From a checkpoint of a small CTC image transcriber.
Model: activation relu6, depths [3, 6, 6].
Training: adamw at rate 0.0022, 20200 steps, batches of 128.
Data: trained on short English words printed on busy colour backdrops, 90422 training examples, 28.6 epochs.
Rows from block 10 of a small CTC image transcriber, named by matrix and row number. Each number is 500 + 50 x the weight over its row's rms, rounded and kept within 0 to 999. All counts start at 0. Numbers have three digits each.
Before each channel's rows are labels from the 100 images, of 14976, where the channel reaches its highest value: "peak on" is the class under the peak; "colour at peak" is the nearest of a few named colours to the mean colour under the peak. Only what is clearly more common there than usual is listed. The data: short English words printed on busy colour backdrops.
# conv: 3x3 conv (model.blocks.10.conv.weight, 320x320x3x3, each kernel summed), inputs 240-319

peak on: letter y
colour at peak: grey
conv.106:486456353511450395520494528473493420542527506494460422550476534477396628458451454436540496536482502479504406571552485487457454558468518475621448515482406482646473537511469530469548495447505567412438432519530508521480450447489521483541479515

peak on: letter e
colour at peak: grey
conv.35:511434542461419518396475466451466541508549461507436455458507412471487495427517449495521486447421464465487521457471408452549476482539439510484436508481429437464424369453497494482492480434514482469466448504486413490501476471488531376475514505

peak on: letter y
colour at peak: grey
conv.138:559499370495493557511509458353550542502536457392525469489471510477429524516438492499526519481513533491442428514536493423430431494392434516494562559566426530470460475529591446496494481497508431436446503517477479631563451526430552493375606480

peak on: letter r
colour at peak: grey
conv.293:508450507429471396475468494570500493539546512464460504441510431474436522466498403486496456459461580455462474502586458483581488517517518485509430483430578428589477542523481449373525457440478498418515522390448522485506465504431459572550539454

peak on: letter n
colour at peak: grey
conv.129:514449458466482447439489522426405500382527484457513518432409427458526540487507410447433413343490508445475459518584502473604509514528554483428406413484451529483523482398498547518580525537443544484573514489569453527434524507487493503544580513

peak on: letter r
colour at peak: grey
conv.222:484501426542489489485396463600534519428559466546461440469569537498406506481418470465465460531487481499508495574452480497468507485539550496531523505459534402574472449507543502471496517401447526483482473505556480511495476489457522473493516455

peak on: letter y
colour at peak: grey
conv.163:411477520476486425515455530492501426495510525410552515465479534458522543510462470423403461556543519491457447631601486504493397485534542445533402399557438525563489542579441477474511487532402562482465484526511480533485497492424499459482457487

peak on: letter y
colour at peak: grey
conv.6:531410404417430538558496431497465468459682432493538397407411427417493485438484402536276394511502502423524419501488513396523464509533511498472492505501450471462617519523456530423519520601536537508572516591474556566547535489532561578500496571

peak on: letter r
colour at peak: grey
conv.310:541537416559588347493516500482505463551383529487495546484627527473477488578498434483532363493548580492591509604586451571480486471462455502425510483509531478494433518520534500425484494450470438443438445361402506454528426517459453480503482439

peak on: letter p
colour at peak: grey
conv.183:540477575542534447483504528580466471487479527524550540517592565490567426531545523523487513573521432498529534600521533539598570472458497434470485437607566467440564503490534504465489436555440478546610602558494540477487573560448439537531462508

peak on: letter o
colour at peak: grey
conv.130:562510317471482587508552392393468570520550523439517530492465493462520526525555479609482455530472554485517401541487526492455426498398395480484516510468510504424492453476532438407504517554493419501467440511435472540530518531483471473521541513

peak on: letter p
colour at peak: grey
conv.200:531516565505508498522465533508495473606457504546503469540610506503497493502507559498575601597579523489538472557527516513440496450521449497534588548445492485460586503528511485503443502502472468475506473610553466570502558527520521472532523539

peak on: letter s
colour at peak: grey
conv.104:449470434548492442470461577443492472536516523544470473435444558485456514515402447418494519512484517463492413458345495514451464534438451458532508513493400441596487499492494499450516475490536488489468535456461450429507432466488453466449452475

peak on: letter o
colour at peak: grey
conv.224:489495478468519476412456457416537485534442461539443447505448476470550503497581488539489462480429484482469520518453489464422432499509408436478443463543428445454467356553470445389477422467542448480498464519427365465516529452424480386523451500

peak on: letter y
colour at peak: grey
conv.180:515523354517459514551498596418536553485468459452516571385485525491409354460469443396522418462476503469482402614608513450533475596471551472539457468527496545489526570554520421524586489495470540472503473420480540482560448445449471510464567511